python train.py --model="image classifier" --dataset="single printed letters, digits and signs in grey, bent and noisy" --train_examples=395000 --image_size=32 --crop_scale_min=1 --horizontal_flip=false --translate=0.12 --color_jitter=0.1 --targets=["typeface"] --num_classes=3 --arch="poolformer" --norm="layernorm" --norm_position="pre" --hidden_act="gelu" --mlp_ratio=4 --parallel_block=false --inner_norm=false --patch_size=[2, 2] --depths=[3, 6, 3] --widths=[96, 192, 384] --loss="cross_entropy" --init="lecun_normal" --residual_init="none" --optimizer="muon" --muon_scale="match_rms_adamw" --learning_rate=0.0037 --momentum=0.95 --nesterov=true --orthogonalizer="newton_schulz_5" --adamw_lr_other_params=0.0016 --max_grad_norm=5.0 --gradient_noise=0.3 --max_steps=27800 --batch_size=64 --epochs=4.5 --lr_schedule="wsd" --decay_fraction=0.2 --final_lr_fraction=0.1 --warmup_steps=5560 --weight_decay=0.03 --adamw_weight_decay_other_params=0.01
Rows from block 4, named by matrix and row number. Rows with one number belong to one neuron. Each number is 500 + 25 x the weight over its row's rms, rounded and kept within 0 to 999. All counts start at 0. Numbers have three digits each. After the name is the row's rms in percent of the matrix's.
# fc1: MLP up (model.blocks.4.mlp.fc1.weight, 768x192), inputs 96-191
# fc2: MLP down (model.blocks.4.mlp.fc2.weight, 192x768, transposed), outputs 96-191
fc1.630 103:502491496497465468519474518468509531487493565533517491474500510512469527499522508506479449497460514546504502501461519516491504493474525495511519490524505457506485492466488496506499491521481488514490516514507514468492490546466477494515508505540494533550533490472503478503486530518518502450
fc1.631 100:521508526471507501529532487473519515516488504485476545500551505485564476480502494531491501499536476513509480526528520503507511483493550501472487467491485467519484503522506480481478519517506529488506480498497488538499511509512480499454507511521459517506479492499540493446493511537484481482
fc1.632 121:537486486527503465512487468448461506516533478486486508483488509485536495503468558524507514551471537507506526497530459487503467480428510488521485429513521484463476491517507485489524467500508513547566530480476475507527469530512504470508500520517473501524517513493532537482526528496493492482
fc1.633 093:488495462500547472502474561499490493455493553499471442517512551506545487446495520540503492495527519527497522518494532545509522501495509519471504524518455490516518507513480492516485503518475534524470501515522503505481521508507536510487492512484510528512527477489487538521523499544542496508
fc1.634 100:476482498487482495530513500495454475490515472460486465540462481522519464502538537527502499493491499508466478489518499526570490447465504511505480523515512455465519492512518526511514477519464495517527514514518468484501473513440511499491535497485513536510504462489513487536497460463530479504
fc1.635 104:482516531476456539478513502442506487494527482483454524528536494468501533454463500498482501499467474506509560496522460530542507509500537467515508506495542506500514493467477475507477515520521460495527545517524534520494503528541483466474496469491524515495488548495485480499519510486482496526
fc1.636 110:552472468512457481509511493503510493503501484491473473498499511511487493486540469465537496513515538477486523525498470538453473551521497508515463509500513475542500500504489497548525493495477498498498488541531486480556485478482559465491518489508455490529496488534492471526467485467509460533
fc1.637 093:531489465475520556492502496515461478528524533562503511518536475455487522497502486507445461492483484498501495486507476478489504521494478490524513494499511501499480467482540474463544479535482488496519502540494522535504496479482505538469488480480482510503506451542513552476484474532479493481
fc1.638 112:439525465483464509518483447532483528489517522450504505515500485547490498478549525501546480500478534507502494483466491473481477482512515540560526527491512534521531507521472482512495540480496515508486501436509544514515549489513487487525503516517509461476529501508494552486534524531529533482
fc1.639 105:508476575508499558493526512474537495502478513503496495467450514479492533504480464465477447488474493501483537502492487477538526484528506493479516520509471500498513480504484548441529458538522512509517488480505511496519514470479482523467517477491486522584452550472509473515490514508527475495
fc1.640 104:551492485499522478445499480523426475472519464487489487526466500535491457493484524506526518503507517482521544533440491516464517486437490531487527510495497517481463494472482487507465509522526514510517520521475537536502508539494480506490498437524489486502503505511521507496509522545488463477
fc1.641 102:546449488525484481477468492497508527544486531511522499500515511496522532492501522481487504537513487495506481515506496544491492536470483528527541475500478556490500474511497516470531484497489490473491500483486532516492499500501511458541489546496526546489516493489470521508490475520469495486
fc1.642 095:443527500522499476538508488531439527535494542450503508453479513540453481508515507513461535521520497498508492532466465524519479503510434497509512527512531532468532472527492517481469455493501437542540476480493522443508474482501537497523489526493492497485477512539531520477465483487477530490
fc1.643 107:504483514481479484560469512525508486480538483458453487476530487486501476488524511463465507470487511498527498486563546528520522501457506523505514508460511518493482505458494508500490530507517505477505521471496549457460475518476490486492488484486510466477566535561513543533431510457521452495
fc1.644 094:511515486478454482458480472486485517528507496437489533484489541462499506478454493497480483480560506502526538496460477508509497516452490486503487511457502523511517503513476524503496496494464488468454466486454472494520478508503474514484508494486486520498465553495507485472460513485475497525
fc1.645 093:534525526495532520528499535535484537497470549520572473514487531494508471520519506482525453505548504498542467493525505500504456485483499456485508505506472495509513476527515469510479556525528490453475474483505496482496519497499513528533524524486493528507531548500478494517510465520504471464
fc1.646 099:525472478495475504515510531545530494477508487528525495472483516512538494511477495444514527505500516519466516511496500500485467526507475459468572489474483502492489491497547511514476476491526537448499547469530498514518480501546498514534517508509493482467482459492488466496462472487511438507
fc1.647 099:538480501495536484525480516459499524451496496477522505541470523491511536509497505500532467545502542522490484566500496507472504491478486493489538479516497501469487495511498483496509477491476496470521510499515524465512524475460525514483481524552455517498553488429473511509474491472530545470
fc1.648 100:523522501538492455442500505528468453505504525489494518486514580498517504471478551479487508478526558491505472490463508478535472482510498514508436566487501509523519513509501490502474499503510470505479474505497495499499508499505531543495543487508468519534478511527451485499536548478503519455
fc1.649 127:489474502484458511557493469475445472487502486505479500517495508498493561466531478498479495559501491524505509488502485529493498500524473529488486478571464495494474491501492534432472514523495523480504492505583510520491527505479499503539514510492495510513522504447510492536510523523507480510
fc1.650 105:512564510491500480521469489491493541535517490418476492491497482474502507491497531552461516520526491506504498506445505512517518521504466511502505467517488530521503488500502442506488497493468529476492529499484504505548488498524497495498514489492512515512547520462505540506544503497502503502
fc1.651 097:502498514498452514515478501513494503517491490484499456462573521531488509492497491488533510499459476514505509517524491487524451467500571479509531496486486508502444505540469443453489514481526499530512492485482488451469514522511481511519455474514465463471499476506516481468494515493503519496
fc1.652 107:476514520485457525489485469478489495473501505519445517497492500522503477494520496507501505479504552526452497508533490490516491507546529480498508495458542569497500527525472437463505513521454514498505495486463496482499462530535504495471498484516503494559533515433464479513521523496507502500
fc1.653 095:523468494484500477530546460547486524508506486491472486514500491494495497515549530482516492490491486529512479500507520510521543477515495499505535471538507515504479526555510472510530486509509536488509512538507466566503475517524508501495487495542519536483485531507471510489530509492491502497
fc1.654 108:522466550504507519530506476520501508494481491486538490487554494529527531514487507462503455481483500485474482463507493545486463494496469494512512509518461472493506512510528486540476501541526480461483513486503523514495489491494461493460475479464456501499494509462511508491501454490503518516
fc1.655 092:524469515512511471531469532504519492542467480492509516509517460489514509467536482527499495488468471475506488476514505488514530540504523539496490480472480491500518490496529442517462459479499483477514458523501490535500504491481527502543458519469503537523516474493528527556502499499480468447
fc1.656 098:524534504468506472536452555518533474491469515496472487518473496521480536514504491509491461510554477481476512521540523490504475466477460550486525453533545542489463461505486462519524522492476493520527492484511539516502491475520499492527483492492506507520532519491475478515490509483517512481
fc1.657 102:499533508528532502500514494440506528478448513493537482479503464498544476471479485508511494530513485507479494485458511553478504537516503518474503464508473499491498511512491477505481460489494494553474471498508520491497504529486502493447493506511497529450516497530465489512483520491475528477
fc1.658 104:544502480507494522488486464514524508556504508492514478466528506514532478535514516541531527461528509480494464490479452518502513493515547495490519498478520450473545494467458473488508535526486491471512502536483492505520524522477478517508518531502489516529457484493472463538492498477476483492
fc1.659 093:492445492522498519513458495477493455481498491498459487496513455461489506484486497472495487488489482490498495517491463495486517475510509506519479491463500510502504458470491521490526528474495503516513482473510560501487531464460501496506463489496501514482493526500529501484566541519517522488
fc1.660 106:523506516459495487504437527492577486482503513514504479433504501453513466488519488472567493492511546500500503508508491518492465459451497498503497510481525466505485479487491511500501506503463517568483507468474499468484522490510519469482499495513518508515480445497478467501476462511545459524
fc1.661 099:497480540521517524519444519514498509506485514529483483499472463486510471483532487494527509505507507428529491552515522519483481541524523456498494500488486507482504466561501529512494510525487456531477477482550477468478517467491516484495511510499484530502553510460452526521504523504481520485
fc1.662 097:490517466540478497527524510476477451522505490496482492515502541521467506476481451549470510490535469497490518527540505519522528471476505502522504495422500457498489469495523503482509521510525452455519507495495501502511511460526470485513479428501527479512496503483542496549506497480469478487
fc1.663 099:491489478491491467469502446515538528502523516485546544485529481516509519488480501505525475510482487505477505467501474524530486531514513486461514507506523485489531506458516478503509532514502509505495507520546450504520462465505526475494496480482472519464495567484464496523539482461498477554
fc1.664 104:497473466527479505542525487532542510504552521548499513526533528497498519479517520530510507525527517506487503476483511527481526519521523528510489458478516488539509520494504547477554498485500458465493478472523509506537549470507503455526493550528533523435469495513484514505533508516497465521
fc1.665 096:472473477496513457541541506491504587522479491435484487511519530506531507508461486533494436534458535501470484519496521493498559482530538474517536488468523511448537505492489467471449515499481528459538475511512489474485514508494523490503526483494508526529472495480481505486479535493505503507
fc1.666 093:486462488491504484493463479508518506504475477513486475485501494571465526508500516473489499472485508508487447528487492501533553533501500481516506495492459526481484509463479470484474484512449490506527509471511483519488504574527457482485528443467442500543509504480514528509484508524527504538
fc1.667 106:478523515481496476530493481491521490484490501521494520516507541498490489522524552498498442457488466511487480451532491542545506441521522478520485526506514511467479536520512466478520520505546460505502466530493543491524500533512462514491520495485536475479520450511503491507505456477478472515
fc1.668 102:498501515483508495495472490453473487493525501475471504512489477499480476505483468528510540576511533500540500527542485539521528487497501505492496478467550508486544474484506514473468491509455490487531486478506507520484503546464477548542544480467540569477535499514457526510460486487571474491
fc1.669 116:513487462492500457526535509522490535458475521508524478517509507494482495458521529526481510476491489537511524537476494476487496532533463523494470460490499468522501503499513496497467495483492516488510515508464487462498484538498498469526587455480516485497521508514454444470515500512490506524
fc1.670 105:510518481473448485508521527510520507538529537490538522550479475496444483519481531500516492517462461467541496468541525482524531480488456497523487525530484454502474468500550481504495492457517515512534502558497520522470497499499489502488461492528456528471475494534479485508492482473469496499
fc1.671 114:509453503446497484494448512525531485512527517518529491508501475510484556526445473481507444466527508509504495503503507499445483485478437483508493500496501478479501483493513501534529479483505524517535550489480487458517541510511534478487517488490472500522497494493506507507496519465528442491
fc1.672 101:491511517531519520493514522503519509564496495509475489492501548503522469511538527503516486507501532501494539510513481483499508480505465501505503456519469504545485503547509510479532497519535505547495536478545501498483514525468521518515477520481460522530516530568474485464482515532520550464
fc1.673 092:516550533532503468516502480509498490492513488487503521542462515498507512502510507509487458524504447454504503528489506489507551516508485488435511482552521494560511528531504527473518474541544511444491489436496471523472489491527524470504499501519515523499501476470505482462448479507485480497
fc1.674 084:558523531498505486474483513506519502486486498509515481460479508460499516534514532473492540533511509459511533490473493461540465554492491464523486537479507515470539504474498509516522513509451486520460515495526519492481482508511531501525538462447510514483496519497498480536457528523464466494
fc1.675 105:505462496475542489501543509451513486493526523478515512513525494533479478509461531520503454469535538455493488498508504485504451492539501476487546513510503480522488526473487524544551454529476518472508481563520511502468505498516488482501509509478513486503535530525497448458488496488473501473
fc1.676 097:485556507476509544547508494549487528458507523526509531487479497523509485484486487511473479560427495517475527514480528512517537563510536502537506529517492513490522442449491511487552515512521503477475511494515509480496554514489499482475558505517549480493486479487491480519486511507515530487
fc1.677 098:512464493503501539490537494527549459510455472483504503512503525539462505500493532488487565503535533467509495502502486545516521522486495507459531462463505535526505483487548502489478535483478516538489500510474490481484466522485504526507512485525544494525533514540480531526463492510522521509
fc1.678 110:450509461469523523468503497466514479496438522475500498469502523489489477478535551484534496461510476503506495471495499527521482453500464534490552534531548484479494489492489522526492487478508568521501498507485460470487499515493553470451486506523524462463499540481504502500500494441521489527
fc1.679 089:468523499500477488441504491481513517512517456506542487474479498468533483485499463495540478479477535449435508510552452483499506501442476487525435526460518496489503456471498500489502534493486506458481452472505504510526466484486476484485508528491513532488499476535454475522503510529460452493
fc1.680 114:493474482479477522542494570449552513464522497485487502485527483474547493471494538568497474489478518510530503478504508491497437503484513519482536498483482477513496490527499520491490470446475483496495462446526522484544481507472504485484476478531516488507450493526517493519522498493553470475
fc1.681 091:499449484509493537519471485492494534524481525470490493496496515504511452517510493530538494478501513479484545499506464516554506509497505514493511540502472544517453513492492528502470474484472497487509504539550523501515540513475530488480469494547506520478533470481477442502521503502495506502
fc1.682 094:523577500490534451506532473509524465515471508528525468558466528507468494482477498528489491507519533509490523539484482534475544505520475550505522500486509532535481485488534472532485469451459485515499530497517480450539491515472477506478448551535514514478502529540506511499468504466506555527
fc1.683 082:475494535479531515508484505549516492513496540447511506505516482486508483486464489505532567470491474484475511489474511555467473481535521518489493500556491514487510515499500495495463477483533537515512564481485530481492501476533526534492463484489497485502523501493535522463517490498478522505
fc1.684 095:512480513476459479473502497461495525544563509491520522505479539521471475500535537492521515532475479520527529497501482480485523503503533497501551486527490490458515498506476490430478477526465460466480525494491489501513493522499443443505478502520527517500521525480511491503506497521494532494
fc1.685 103:538496498515468566519494518489541491457463486499498466497507519530546500456470511497516503469456509522464473454511514494498564502503519505483492506512498510515522480491512468499515510489504537539484493530489503440490506468508502478502469477477476525548527445496502484519535516494490478490
fc1.686 102:510450536495514495528491492504553487483505472505489526497481487455517446511517485495499452531538486527500460496508482508491480536479547521518500490464517535498540481546499540504459447512480519490537485488471510520505507513514525488522512511528504489489485530476536516459486494490507468476
fc1.687 096:524489520521516469440526503520494515466495497515486547506500461476535514501454485462494516543476460510446490507458451506544537506440485529464490512486508476442528478559516498435486467489472505538511505533508476486519471451491481469516528519494508503495530492479517481476501501482517553506
fc1.688 099:516511507468526515502426482513526453479502518510502488488501517511464486504518476548473532509519519520481488516538551513509475486474503503498503495539533534513508508507537528539518515535537489484528510495519529465504540476509534478499496513505500490469497470521496470470529471541527482477
fc1.689 117:466482492471459493525498498512546536505505463504474513500505528547509514477481507475498490488542502476508561491495456502506476474520552522478507492520477474515547496471467548517461446519536493525509462453483530463487536528569494533478486487526499498520497473484485488472464470498513512501
fc1.690 111:521460466545490546496482495522459455508498515479482528521442527523509490470478518530488471512531478517501538518508508502524462525508479513523519513470472504480535489481534521466499513514493512526473488480510466465505526514499541500467527520460495491485492511488437536511509507518463507513
fc1.691 090:497510519536506516505530522516464535518495555495516503503440496486551495477492486517504478480521506491514530508518518486501529527488532494493524503536511497476525535462508517469532526498464520508537510482506523534507485511512516524505493467503520552503539463487502541538511491503462502518
fc1.692 114:497498503463471495481482496483492529488490521483510516468529524518475485533543467493465500491510494538483436448488515541489548506534521530470559513516488520466529507517522506526475531481459477509473505484495500504476535483495523501515490562494479474536523489505452461494456479507486536479
fc1.693 129:513523558504504521483473463468529535547511524506482497504477439446503473471524513499555505464533510509489507477524486479572508497497526505517505533516485539492517490504494487490506520522523485453494528485501509546491439467493500532464450516480536523487470485464512494498518522493554494535
fc1.694 098:503487512493499471529468472476523557497528529494527522502485451550486552468511467519499487537466496487505491512486476486474537516492452506489488489551523488505524473534469458498489548465497458479474500504515460476505477504526491494489515489503504505447523524483455480503501492526479500489
fc1.695 100:514495471540512467500515477514473450510476502473530489536470497537493493572509492518506507482522503508511493540493477494497550510479476495498478520452517468515511455520505497479497508516495540506511513475457568471491450534564510498522545491544500487473471483499496501495496492513464500459
fc2.630 099:490489494504493505501488493488483499477553475470553494531506492500462498488518511516507479460536473519505501500511492530497521508508503525497506493517500508448465477447507475518530498513530467501482517465465469466483537463509498516543505474477497516541497491494501450513484532466478509558
fc2.631 099:498489514498478458486491461483527477484510521544478467501481514541491506496461484517560466508490506513505484489517460462488505516479503502492503495517515518494537493452454497534514563470474467484513488489472486484477522480519489504447531541489513549530486519462534516544485476496514499507
fc2.632 100:558529499506484504519521445518456524497536490482493512504516468466472475479529457527535468539490537530510515489488490515477502477528508480534479508457502536515506538492520540481484499558521465483538522530463465485501503478503531492481482462503509511512473481515496497492522476518491470502
fc2.633 105:495492536509470515517516538493507513514502464531499499512514463501465477508479511496502484530512537489531492503497448497515476529540538472516491546500477531513479531494544508484506516525553481452510507551489527490514544535538454485521520462499537478474502530498558484502514491516486476452
fc2.634 095:475468504502450484504546508486497509570520509504535500490513499489492492528521465474492515493497577530508446500473497487527502502499490490513494495510516534514541519500502493495541514552528510509472508491531495514505498543489542513516523467567512490480504494525531483516512519491504508492
fc2.635 098:518519509490510508553503509493435508469521492465498509490515548494483504509493494518487517509528498503482474521441502507492505488520493465495510500510560492528490488482526522476512504516495541473544476504497472489481481525500486545522489532452436526480514490493490515527496477507490528535
fc2.636 095:478489489462507522467549520546491491535508495505504526526485503531530509523503541508545522525538463461506500489495508559510465477500477492470512520475496525492471469486501517526528505523494499479485547507540514476458500496446501491506450539471530526530514454506468543469539492483475492497
fc2.637 100:496504533531474505434507492494511526490531503508466509468513512488472523459513476496526488513513441506500535520468480519512477501494482437543527506512535509476456526498524479501500522474466502493496543489513508497514490544469503507522467533521478499537437523476534497496490472533465522470
fc2.638 105:508480533472477507500461478499495506494539475508485500525482507546476490469482527514458476492445517502517493494491541487500489479484514512517519494525538528487518529530466513519498476481525511550526543545522553493511500484481498493536543559500515500498518489496472485454495461528503465523
fc2.639 097:500497489520515501497482519541498535522497509499501539538521508452476509503488506523508498499497460539492469471478517500513501471501515531500539484522524497500498517481509489496498487470498475503519472511479478547492495489491520474480476500512498505476503542485472542499480535498434463496
fc2.640 105:510510529500497535509528540536487558512444504546436506520501499450517461450554511495443479521485486469501498476512522479500514467502442489483510506506499492525555530503463478481503493516503540525504502530491491481494495531519531473512549503524491550489486518513536517497512491517517516496
fc2.641 102:523517476480530528507471535462474511492475492538524530512560481504506515517482528534516494484500527497531478458534503533501501476488452490521489482560502535498519502504520503519530495498489496502498543518493472500522526516499551496532492467541504507499456524470508486508466461438504465519
fc2.642 096:506482525514493492483531556496519471492514488529491442547507484513468510491501474541515486532523528468514487505506495473531538550465472494497505456514489484489484485529526538471486479480523528480508445485505532515556485475521508555512511488461493457492513515541494508523490569494558489460
fc2.643 100:493502517524456512454522495477549495513515535496498546513541513482491491493479494529490505505495494518521488489480551519477491513510472464481503516521513477529485478497510530501535520534496528496486499499482522531516529474499543466475509485545463468507469481519506485524487461485468500480
fc2.644 097:478497487505470495469505494495497494461473523545480483532493412517500520474506523488543467505464489504513551510535483499482483482474480510505534525496444518491503494536524509495488512499491503501472510460473499510501453529476521496471514451534488523546534500481535507565540492536484544519
fc2.645 093:527522521489519526515487557497487505521458536489497516471500557534455545510511536546538505472498517550532492471500505481467485540525480528471503510511482478512476479504500560502526490529509498503492516514525471511502528505465500516528482508506511517530445546460512487519515513521459542487
fc2.646 100:508490511432514511530494474517497521518484512507532463444481503501497513503491505535475482476487531503493483515473501503473512528523516467526507493492506547487526506537532527528496560514459498461491473520505475467536513505503524500495494478521493498538527501477540514520487525451493486514
fc2.647 104:509530511499517491468510484482497509489503482499450483519570468485508524480493532511516501532471489465506535471489478554510498485542516506473498501483525477508446482493496516488541492495485512494555491564508443478565521512510524477552480521528474499494485487506496482519518496549519478492
fc2.648 104:466505503495535529533538532475495542466512498511508512495469538495519481408483529454507534486502477476464514483490459540466520512503504467518470528526499521503521454517519507444515452525500514484542523519485480553520527497479482494518519498467538488523469479519508490526492509482499480472
fc2.649 110:466509494506496503474451518512500495535515484465518468508496497480466468533536456484510496506486527529489489482522498522492474509511477475500519523460531449491490482488499477511511517497509463473472478534564473478553505497487513491454531516504517471548525527516453499522505534499485494488
fc2.650 107:523453505538501509491508471540494478519507529487534523478540460511452494487470492481494512485498566514508505511520514548454531445509470507526526555525505520467485477534521483579478490531484490456505491456473476501490508523497488528497495505493487498547460525511497478529470478461467548483
fc2.651 099:481529501494486497488520520511486498516462473490526502518541493500507503473498523454514489473495521514499511509512494464480510459496464504523483467521461523499504488494489540519517496501548522510505485423494466545513501496498482459520470523463514508544493468480526502536494500549524499474
fc2.652 110:503520471468536534518495458477559534522463515445512494492499520464537472483508489476449522513492469475484495491504484487501469494464483494508516481501511500519506485512493478505493488539507460506537527509490539532528524499454479530502469524489509531485488468483503503525485476489507484526
fc2.653 097:520499563481506509500495521521539500526476497519478462525523499512493500526490511545508457509485512492480454468471532521485480437534436533483505491483480510499501482500464508533469522486457483515512517488518514458500524531498472505481462468548562525509515562503484484444516489518528529496
fc2.654 095:488470501519530492531499465520484512476527516527482483492491492499495488492476532473531501550543478490493464499496534496499468514537492486462493471485514495490528500494522527493503488539483507516529536463550441513529512503473470500555514509525492487517516515508485530479455522513512473511
fc2.655 097:501466487522526524522531511519514506507520473502546506468514509471497543516534522505503515492523489504479472521479513517498491481502495481469494492493494502511485495531476481490514451494519479495511509460514513519534501500502499578530534491496479510512460501486503456487492480537534503517
fc2.656 093:474488528502483501506524505485578507483497495512496496550490531484484521482522478483523484461506512479491553523479504463476489512488501464460538506495475481468511530498520436510523521494530466483504508542524495505484473474518483513540525526510505519488504542491459506496518560460516494442
fc2.657 097:468469485504514483524494503480563475459535493536530501481481495449515484483525528508529514455509545497475495510451487478530500502479532528496491467513481483489476492507487484481502549500484474497508470514485500490498509518458503531486462510478523510508508484464553450507486520522520497481
fc2.658 104:496498515481508484479457491496518452527510493476506497508505501584518503483524481545477503440493511493539500549474520507522478517496510513498528535482508479513496500478526487512500517546489506508497492463533531516526511519522491508474544514534537489509488474464490504492465530511537531499
fc2.659 100:545454487507521476462481485457512507534488435495519550506502505540522496488551524520512505466491477483489519488490511489483471517498501482501512482470488517477512481503478484501503513492552499473503494487514478512444485497505473531533491502453509476463488440470507503553521477485458502493
fc2.660 098:494472438454490475553529493498466515547523529507508514498477468521503502509505499502482536473502485500479527492527522480504490529528448507492510512522503488466462468508520484520503488489489474503483495524534502553465502504506472478531570471479513550495548449523491555484483481466518484524
fc2.661 097:506535452504482516484549541553512525502493497560488507541516512540522544484463541496547495510490518524489451499515524523505458522492490474499513526521464504510521490522507517508477509477484534485531479455535525531483460481505488472479544472515506515512562494557536479509482539516509518498
fc2.662 101:519507529468509494514488523501537442517510497523530488496541490490518500499482504481479506519521539433471473448501511506523508462487518494489503484470513462509510476482472483553510464492528535473447485496510476520469514463456452488476478512519463495520519473517502488488488486483538506506
fc2.663 099:509474453500523485514514493492525464486463488504501476494507473498570517474535512489519513504512540505465481516516531510491519484435495498486473483491482472496488514457493501549517536476477495528509535459489479517475532509528522451538517486493494483450473478446494475483460478489468506482
fc2.664 094:529510491435516492529477490492498495498544535485519469511568529476502526501482504497484524513505492523541510462486468528487531533490499530521507492491522483534494504508506473508494495523504506543485537487466465475502517484492507528487494509460551480453514497503475482476564515491492473492
fc2.665 094:495470507475514481554539496508473538521506532525517517524521517487486492481495520513508536504489501538496506494519494487476494514508529572534467498500502504457516500510506481514505515511547492472492525497528477521495490530495472534438510505504505514470535496503529547469495502525515511478
fc2.666 102:485535463523527504507490518445523537509498482496506528493506508486477542507531562501487523553501480482529467525502471523478489510559512499501537435502475525518504525477478481521491460521506532513497470530441508506528475490472498477485497525499491495503484521559497491543545509522492458498
fc2.667 096:540454498538504474476560468522470460565527522472506507521477480522495523525481520512506494522483538497498489514492486479491522482513489495531461535514494520485519506505495491515529517507513432507539536454515478491469495541553460534513520502533490483509468494501490511504491503516480539481
fc2.668 098:490530499494504509502550523509527490503536506503472477533519513442521486481493496521487484506522502461497529518552501499489493529524495508507524504465503494525488487528495492492458516536473481504474494505526540499467517554465517548493504495522474473528473490491503443472553471501535494458
fc2.669 101:543456536526495513507507521459485509455502548483484481512521520527506511513505557509491496531499499477513530492527521525494501556518523518522478473503502484507514524460489488433504483507461515510503479518524521500496480494501496452524490520484487498485496511546470493514529536534460498499
fc2.670 103:455464499535534484499506486464518522466504439498486490541483490475502471521510493494499523498471535523543519454468502493485539458506498523518489542479501522491469524530568466509486502489522499438504474487532429473474542505488499533502499481464510484472489454508536494504528471465506477485
fc2.671 104:497459504526492534479478485490512500502507476493512472511521469492499460507516489539558495518488494458500483507488513541459520530490491517505526513498516457486508517482501487480461488493479541545462478528522453504536446453482491489521514475493501466525508501521463501488487525482467479491
fc2.672 098:466472507506480544480520448498496475479531445502567491500514466480505496496504504490491474506517471507536545501490500533472535522468528510523461492486510468488479520485476523499473510482466504509540502474567500459483509514490530507516504471532465471503480544537526488503520518508522442534
fc2.673 091:518479499482479505508541510497528525522518484545456504509450507491479505486486491516458508532502485448480523508524507462507482500522527472525481532495513515475466439491472495481526522507487525539462517492489481515522514476512504490518528519506540514546525490481518532481475487486508549433
fc2.674 103:496530477516487455456500460474528494529530496484440466526503478494525546513452439520495486517502518493509543504526495471475499516537482513483498492496478501489515540456523520471506498485509487557582529496511478491533433498466490524524482509440515512499486498465492521458517488536465462501
fc2.675 103:521529515487510515510500491500533479514503464465470492488494536509494521465452514474477496519546469458479481510532441496526516468470499496477478530518533527503472476510527499495473508465487528535553492482526497564533518447524482513442463519453472481553500475493466506506535516507516464535
fc2.676 097:504484432500502503501496552470457507510498516508497486467441470512472536508530500480491487535494515523481535517481505535495492524433481520458523450502467442505491519496532489480490486485519501557464476506483498503516516479524496534540601471481533473502501501467490495469462510511461481480
fc2.677 102:470510524461501528507479480460537525480463521492538552478466488498557532485493509502453489526479546512508508464505474489534500507504495523506483573517506551521464517495477530488528503519469490489468500485574477514457503522503483526499499491479450463465477518529475460440529497499545518472
fc2.678 101:481485562541559484493512457509513518497551489487485505481459495485460540533513496521455472521480514513520492502502500516469497497489491474470481464512467526528483507470513523484554492492547531484511494480530531570531512486472513519514486538516523525466549497438499495514505484478464498492
fc2.679 096:490470497491510510518466500494512517517559524528526456497498482504583525509471492516506497546525500505521505479516525503511504497477502489515486503491500536479492492528486512514503492534511532495512518455521479508508448497472500524510530540514480471514472501449502486441466516495521463562
fc2.680 102:509516490531485471509473496516450510523509492480442474520473543498486450513507563464534494460483493518505471520488512474525478484523512542475502537521508470495494468496501498456524471495534488513475488457514487492525449522506472485471486495455537495469479495502507496523477489472516516464
fc2.681 092:477495496517537486492506521489512505464486505511505469503472523464500540508451505513537519475518504493441470505493504468507548523558501518535534469522491466495464519465475499485500475459524473517505508514494464492514517473513510542469529505526485537504511516510511497533515517513451534488
fc2.682 096:466473527451450501511469471505526480491469487529456507465516503526461488478507520467537481540463503496521486473480536544484492500477477518507402528508514537527519496506535479476514514505542499478494529471470469505555512540512488481518490516509518550504543516469549508500486483492451489498
fc2.683 097:489479478517448459494470500477530545496497483489487475535447497537490514497449486454473475486485492493522476505477506524570469532467488511497454490555486500472461548536474511531444496509509466481518527494495489514510473462504503515537470502500500448496524488512506484488512502508521502509
fc2.684 105:496472510518544495475484498442513511471506488481514557499543465502491493488541478531516462513463488487498505517538491546513479506508512526489506477509498520469502494527515537548566522494488448496505450509489528484457516517489535514449548533483462487509502482505518489526506479526503507510
fc2.685 100:521512466507522517513501522501474525553496463476467462498519475511515532541545532458461554509513478478493499496452459476525499536518499496499517554514476507471510490499488539497529485510499495490475510514499456470524511512458515483499537460508505501468484554454514489499468568489471490495
fc2.686 108:477467488517490525520498516505523477501496487506519473478547539486495493464528528504505469471532518496506485559556496496520488455496520495476479466505515486512492486513472505516515487471546491465530477505464524507465464465479507458526542502505503480511497495480477513498483497485485541516
fc2.687 095:518511503491454509433509489473469505470487521535510522508455474494492517471483493456527482518493437463477511453447514548508475509509469463493503481536539494497479447490514520506493542507502499493523511517530476509512505431528538514496464492469527479486491507493509503516515519503465518490
fc2.688 101:516499560544520453474502545506458485485492539466466528451510497497475542491500457536476479488464482516469530503536539501518541525499508489484523481526502475528510498482522495527471465526457494479491502499490500519537454501526554517465471527464499489528465518477481483482508504491537480504
fc2.689 108:483476440502499473506474515472548523499495490477472524498469492515484548484527461494441507497498516523497497519482509479492546518486504486471445502489490513528504457523456531476462493528544511494519525497504494518517495516498522473508496488551505530484475546489508478507524466481516511501
fc2.690 105:521512523488510454523511429516470492508518491490523439494501500514479542465476517464507495530529461512476455474502540516520497520449486462526464499498512475492508500474453471477530493500503453512491478453477495534474483517480455478487499500515466524488524541518508521497469503514475524478
fc2.691 098:443500491478527496490463512455485451508460498500498492479510497521508536487495517523476499534504538488489507488477497514486501439501535517450496505510451515496499496483460528485470511499542495506475473482515482466474485474487550480476558502492479469533520497499479485505500488501550498490
fc2.692 098:541517541513524537516545488473484528511518490491494448496510488493510497502500470508469456485492507504479516504510481521500502494476510541506497452526450513485528479465506430457517516508476503493511475501499495478547521495508523504540566518486483552522487500496507451509442518562500441493
fc2.693 105:471510527477541464526512471512504510507510487459476506522466481483538499478523506546501498500467508512545467510507503492487530519559507509455496552532508488484532501456486510481485501484527461473550519513546476463494467494480464464515503485494477488517522484467456529518481495525497473473
fc2.694 097:483528518477533512537498485508517520484501463546498538525492498494500521521491522479530464461478512488518517520494491501485496505488502514510515473501537465516475523553499519508535515512500483491534537495543503465494510471431503526459469484468520494488460513499535482521466504528487487524
fc2.695 100:482490527478482510531487542547519513503489479478482499501518497490453493451506519451493499500541528526510534512502492499488502514485525520484523505484487548504523492524473490430547557509536484472522494544511507519494428501520488498516519521491552469427516469496478538441517505495518538535